config.yaml
encoder_arch: "ecapa_tdnn"
model: "contrastive audio-text model"
n_mels: 40
spec_augment: false
encoder_norm: "batchnorm"
text_encoder_norm: "layernorm"
text_encoder_norm_position: "post"
text_encoder_activation: "relu"
text_encoder_head_dim: 32
text_encoder_bias: "none"
init: "xavier_uniform"
shampoo_beta: 0.99
one_sided: false
epochs: 48.5
adamw_weight_decay_other_params: 0.01
Rows from block 2 of the audio encoder of a small contrastive audio-text model, named by matrix and row number. Each number is 128 + 32 x the weight over its row's rms, rounded and kept within 0 to 255. All counts start at 0. Numbers have three digits each.
After each channel's rows are labels from the 100 clips, of 14848, where the channel reaches its highest value: "strongest on" is what is common among them. Only what is clearly more common there than usual is listed. The data: simulated sounds of rotating machines with and without faults. In brackets: how many of the 100.
# c30: last pointwise conv (encoder.blocks.2.c3.0.weight, 128x128x1), inputs 64-127

c30.3:093145142155122105106183084131154095126165154150134102092143156150125137182110109165190152148191112104077118125130079181122096069133112130130164123140141079096133237139149117136094122110156161
strongest on: air leak (31)

c30.115:180108133106152087213170094149149056119148126123194109200135137106171147110112110091131098120160150131096109139124106126119114113125121144138119075142196089094135160031091134072112142069082140
strongest on: piston engine (62)

c30.39:124165147116132103128106150101111141025157115070170182098152126100101143223126099125187091157109115118098154091227163089180106096116130158151080129091164134125108142096103076111112138143123132
strongest on: compressor (43); piston engine (38)

c30.20:128144155069137178111156102123133097132076112160126089191156121162133128104154080178118098175135145090123072160129087151130101152131196098154143188149131077078130084059061167215131169173097107
strongest on: reverberation (68); text has "room" (68); text has "reverberant" (68)

c30.19:080138194089142163092056190146185144145106080155140115169135060105131104146126124149110093154093151116100096110111166149169120097115161097138107194105105190127146136075095115106105121174102198
strongest on: reverberation (97); text has "room" (97); text has "reverberant" (97); gearbox (30)

c30.56:072142167144113091106109078197173173086142161139140117091138192107123107138109087244071090159126139152093149123145111093068148084158170131092159160134123131179152137070137136149144144147081143
strongest on: reverberation (99); text has "room" (99); text has "reverberant" (99); piston engine (53)

c30.23:153196081170140170069131140138107133130137106110134131146128137099136139109091148105104079100155085163174103164128228148099115081104064100172135140197137121069104155166088115108075122128139099
strongest on: electric motor (40); gearbox (39)

c30.35:163145160131081141135129161138182159123088117093131147119203191128093138149136093114158141139115190153167156212206096089169106137118100098147098080136095149115173098164105155111148131143138104
strongest on: reverberation (97); text has "room" (97); text has "reverberant" (97); piston engine (46)

c30.46:122122067132170089081134123132196093113099133086151138115106108183147160110089134095097121173161119109161209140126199097116081108127145149103116149107088121095099131142135125134129079142120113
strongest on: piston engine (58)

c30.47:118127130109101150135120118150108130115144130133101114160083099114094190169126070185139158168124110096109092109178128092069168168202138087135117136153163146113086148129077154111157154113170088
strongest on: gearbox (52)

c30.71:086126123198094117117058194062117180081181137134116135122116128093077127114115093166188123131135102139088154121169083128110109153130102121150140187148187095164155137125071141145146137112119119
strongest on: piston engine (39)

c30.79:175073161056082117180190099144163151107131167099105129104136149125119116166067066098144099084194037102091073128150149117096104116119115083161141120198090100104115109109138155083135148164105118
strongest on: compressor (34)

c30.120:166075144095101090135096111066101128133158139132188079168074115133136118109122069085108030114136104124071114134110164184175108107156194122104133130101124114113133060163088152109148115108116091
strongest on: electric motor (55)

c30.114:144105148111107142094164094114146079106089121103152112121090114189150133109130149093169066123157161162097184074162106077103109087093110160169106121214165076155106169084088144177114136115120111
strongest on: squeal (61); electric motor (43)

c30.109:138134088182120125161099097111147156091097168130175113139126108132144136102068166161155129116158175122182160134069108174109132105098109118161162072133088081115099115099101130108167156174083107
strongest on: reverberation (72); text has "room" (72); text has "reverberant" (72); piston engine (31)

c30.85:167074142142175079088182106161134101136113109114146188119106113179151159156140131091101115122187121050127104121096129114158175077128150110091145076099136108117137084084095114098111159135111157
strongest on: reverberation (60); text has "room" (60); text has "reverberant" (60); imbalance (50)

c30.22:175147114143104156081174086127151083122142146161159103146139163093124101143111147101144149110108165153131150132158100174107218078232123159137134143115137162121087127131123111135118068162145193
strongest on: rattle (46)

c30.58:103125105093153151115151155112109117104106119139082143159125104140139106111123122117120093139124125128081157095130119183135131157091141089134134116126187109072146179105149138133039158120155123
strongest on: state: faulty (94); squeal (63); bearing knock (35); machine: gearbox (33)

c30.100:095154101177128173163117120103215143090159169117203099117114149125098160092112139127206184141093134099098146159146138150089136174149115088171133181143205175120160176104105150160171115169197151
strongest on: reverberation (100); text has "room" (100); text has "reverberant" (100); piston engine (59)

c30.6:141108080054082125135113142091128105142141187067141087106104100141145114077150131125113114148117094079168113103101084198096216157126177126154107133122125177127067106182153213147148139101229109
strongest on: imbalance (40)

c30.7:110127140070105114155107080096099106108182096145154112178192125124151118121116124135118112156077139117103156135143175104134136150060146103109118108125104186103134105072140128110070115133081088
strongest on: air leak (54); electric motor (40)

c30.62:111181109111111067084091120112127131082140078129115147129104087092072132162068172094120105107094143123076152077099106100120087155123150111103113131097069104121117128125187110083129197208075111
strongest on: electric motor (29)

c30.88:148172139156085102108110156125179135174151149194092129130115083101099123098123145100108106181152142137178062088136181106096131163148157133109144109116157119096123106187134133089116200140062076
strongest on: electric motor (58)

c30.95:119150140149142058158115127167142120236110086109113196145125119148189128134182086092104172079125142108188093143120091159190086111130183121058069123083107069093127102168174104162116113153133123
strongest on: piston engine (42)

c30.91:172129163111110153076156155116119126119097103149106147168126130179138107176128100139105209118197161122078153086112158080109037102100126125099096150132134122149073159108101131094068184203101108
strongest on: imbalance (53)

c30.90:113125191099121123122108118157081141170124082092129088163065110091151105121105145162253130109137130117139149148134101148191139059101087109149088145133120187154083133195149130154120148091120144
strongest on: electric motor (32); piston engine (32)

c30.16:132145089117114082190148179088123163131113183119091095172142155141146124111117066170119120143117140195124135134198119146083146155159152122136151140166151140080128139097134137162161159080094148
strongest on: reverberation (87); text has "room" (86); text has "reverberant" (86); piston engine (46)

c30.5:131142233173091101114178133113075108129115135142077093073104080152131123141086098095163116095183158068074099114115089134052145143149132186121137084126139073130158146077126070135151150121090134
strongest on: compressor (41)

c30.33:100117146119136130114140072095116108092140084153158108105164106109128071101092116129133117076166111059175167125072104238074123105118111129148122129104127124085106117138121147049079074135129127
strongest on: reverberation (85); text has "reverberant" (85); text has "room" (84)

c30.50:137147136094111120100088109088133144083157118097123115136112129105116149203102143141079144085150118121124120118108122135058085138115147075149161136121164070096152145131214116109121117096210087
strongest on: speed: slow (67); electric motor (36)

c30.10:126123113122077134142169123117132094179175139161080155166099104080146128132193105111139123134160041115101124116094125170143136110075170168205139122128076109085105111137145085179111125097139070
strongest on: speed: slow (71); compressor (48)

c30.14:185072143124144158171115109169056099122203119191095047132135106155144052125075104138117134116127110153112142073062137114112122102100065147107139115171118117090075117147116145130189117115117081
strongest on: squeal (54); electric motor (32)

c30.92:162062121109154078079123161175176160132123126124133174139126118093119144062168120193095105125137075174097080147114142144158131123077101161130165114149166124166212103080070184120143156131135171
strongest on: text has "room" (99); text has "reverberant" (99); piston engine (65)

c30.116:117143109075109167137135106109121120070094175129101145213206127127123175123189118145108073137079113076150154111111133181081123171118081161162221183123155160124143122131131106100112141080134123
strongest on: piston engine (45); electric motor (32)

c30.74:121127135146143134082088124126207051103154172098128144130255158160145104106116129200130155179145104172094157060145159126100132120105132135131133108085121162098170104066145140189085121189143189
strongest on: reverberation (95); text has "room" (95); text has "reverberant" (95); piston engine (46)

c30.84:168179179127125156162108142084116096148090138105162103121094132089072102133173128101209109113088116170156130173103134091113110123120097102172136182193184143115087139092120132071110208139104171
strongest on: piston engine (57)

c30.97:156157123069087135104134131119083050100050154147105167214105130115153159147149188110156159147122117102068121095169101097122071116061167079151139161131112152175148112146175178121109118120162116
strongest on: text has "room" (70); text has "reverberant" (70); piston engine (53)

c30.126:121092137118125148144097130128146155113132103130142139134153120124104103086171092137151143130117129165085162161148229215087133139073144106143112094074155137124209100096135102130161093133095174
strongest on: reverberation (98); text has "room" (98); text has "reverberant" (98); piston engine (54)

c30.77:142124069051119144107151170130167152121168198187136112151051098102135083134136061118120094183112161098080163096122110102103157125149116100172148146133169116201153155095227100108123147168213101
strongest on: gearbox (42); piston engine (35)

c30.87:096124109154098078071132170159184069150125142077141160119143094137093108173071137142159105148143122117072168138149109189155106107112090156172140134096168142164246188158177105116149152126107125
strongest on: text has "room" (99); text has "reverberant" (99); piston engine (69)

c30.67:149128174143099155137114160150093148146131120190114130133184143162117108103159168076157188164160149158101061169086167103159114096145121100142121181144099167101110082146148107115128114116181154
strongest on: speed: slow (64); electric motor (58)

c30.108:162157070106118113163091112163131120153173083169127153160072154125168168144125130137086114114095152108173133093184128117131074114154168130118108163144155123120119196120047109094177163141157145
strongest on: gearbox (39); compressor (29)

c30.96:131098114126099055082133136184089142090085127078094139090125098127107121120153109154124199137102104122195166127128087132118122127123134154165120083131097129087091155088082163084122124123164094
strongest on: gearbox (37); squeal (35)

c30.51:102126064121094105171128061132125090083125131082159114075149068057131199155145126196119104079151117133120132099160199134163079138163109111174111135117150115155131155159116111156154125205052167
strongest on: reverberation (90); text has "room" (90); text has "reverberant" (90); electric motor (36)

c30.43:150150133070126126157127141196135124148124166164090116170072139091125154103116092141078134134109128120155084116156186105123128140123098148105092132141122107108124161153162093124130043111156138
strongest on: muffled (low-pass) (68); electric motor (42)

c30.66:112111180092084155121095098196136148132080110150166158089085150122176163149137143091108143138090120082083088076106163092135144169111123126150124144126167155157085111122161085155113167109127108
strongest on: speed: fast (62); electric motor (58)

c30.13:131105109109141120105183136095204170166118093125102118160134081145155131153111116057123056134149085120098173140138156145116063160103133051156164128128169122107120130076106154106171113145132108
strongest on: state: faulty (82); squeal (51); electric motor (39)

c30.15:082112113110174170162113170175123065107119083216128084117142094100093135146087112188105104098127226122104168134153094144103088160129132142138184110098129174103103101148150173124118107128126147
strongest on: gearbox (63)

c30.24:123090116127101114109077134165090131182144113090122110140115123082123146146140051102140147174114163141158113167093081164162104110110185081136175122133133138143079146189158053091077115107042054
strongest on: piston engine (59)

c30.1:097126115177079132171140121036141137130124173149121105126077154079084118176083121141135121105091133149126131241177150085134074115130147206145127199160113172093099100113121109143152170134099089
strongest on: piston engine (66)

c30.83:108126120127172134152152133166121184150081175143097153099152138180122118126097113111132125164087111082151194137175135123145119116062092150077115107153091127140149066138209037127119155121174160
strongest on: reverberation (90); text has "room" (90); text has "reverberant" (90); piston engine (49)

c30.103:095107161146121116098085149155119159133110105183096130118107131070102134104104083097106101074132118175161068155147106120055119060150111128099128125170145185124109108090059137144152145150105124
strongest on: turbine (46); gearbox (31)

c30.118:105122168103099088156163059060110126120136070124128098125081142079114159184165146112170098175179139146131095165108110167114087170124111108152159129153132121096111182128118158252136125136158174
strongest on: gearbox (32)

c30.75:094129167153077123155111135076076134057159171136165096125121120121027128150122149171157118092145121129101105145074154130109076123114053126134093169218141042106125141132067216133094158109143162
strongest on: piston engine (56)

c30.61:052116124112058124079097087115151148145111149114128123129087150096115137107193099119116133122084157109114164085142127122086073215137155160126124153129201189090105104193185141119093045122110124
strongest on: electric motor (37)

c30.49:120163137196161127123170158142124175057083153094128101097122123191125080180127119080125137115109108111074121138092144138135142094092111155092129154137097166138074165098061144112062120107139110
strongest on: compressor (75); muffled (low-pass) (29)

c30.122:137103106121150195100116155097129102153110119188172112111105139101159115115127106125145152130114118129138068176136143179090091132136116225065129094118109116114089173118137127092115143134128093
strongest on: turbine (41)

c30.40:111171128109143156110108111176143158120128107119118124126140139112110158164100101113122161098138154116140155128103118181140207097109104099085120099096118145144139126094027162115088118117108089
strongest on: gearbox (69); imbalance (40)

c30.80:191077143105131110207127151088119125099135153121107097144162054152156109115199147142122161131162129098161112101118090081132097151104100154091094132045125125203080155083136108159111156082135099
strongest on: reverberation (62); text has "room" (62); text has "reverberant" (62); gearbox (30)

c30.101:144128095206128138139153106144099094156190146140166185113195116085137188116129152148119189069154141131149134151151116147149111129174092174110124147132083114075131071132137150113135121140131111
strongest on: text has "room" (73); text has "reverberant" (73); electric motor (51)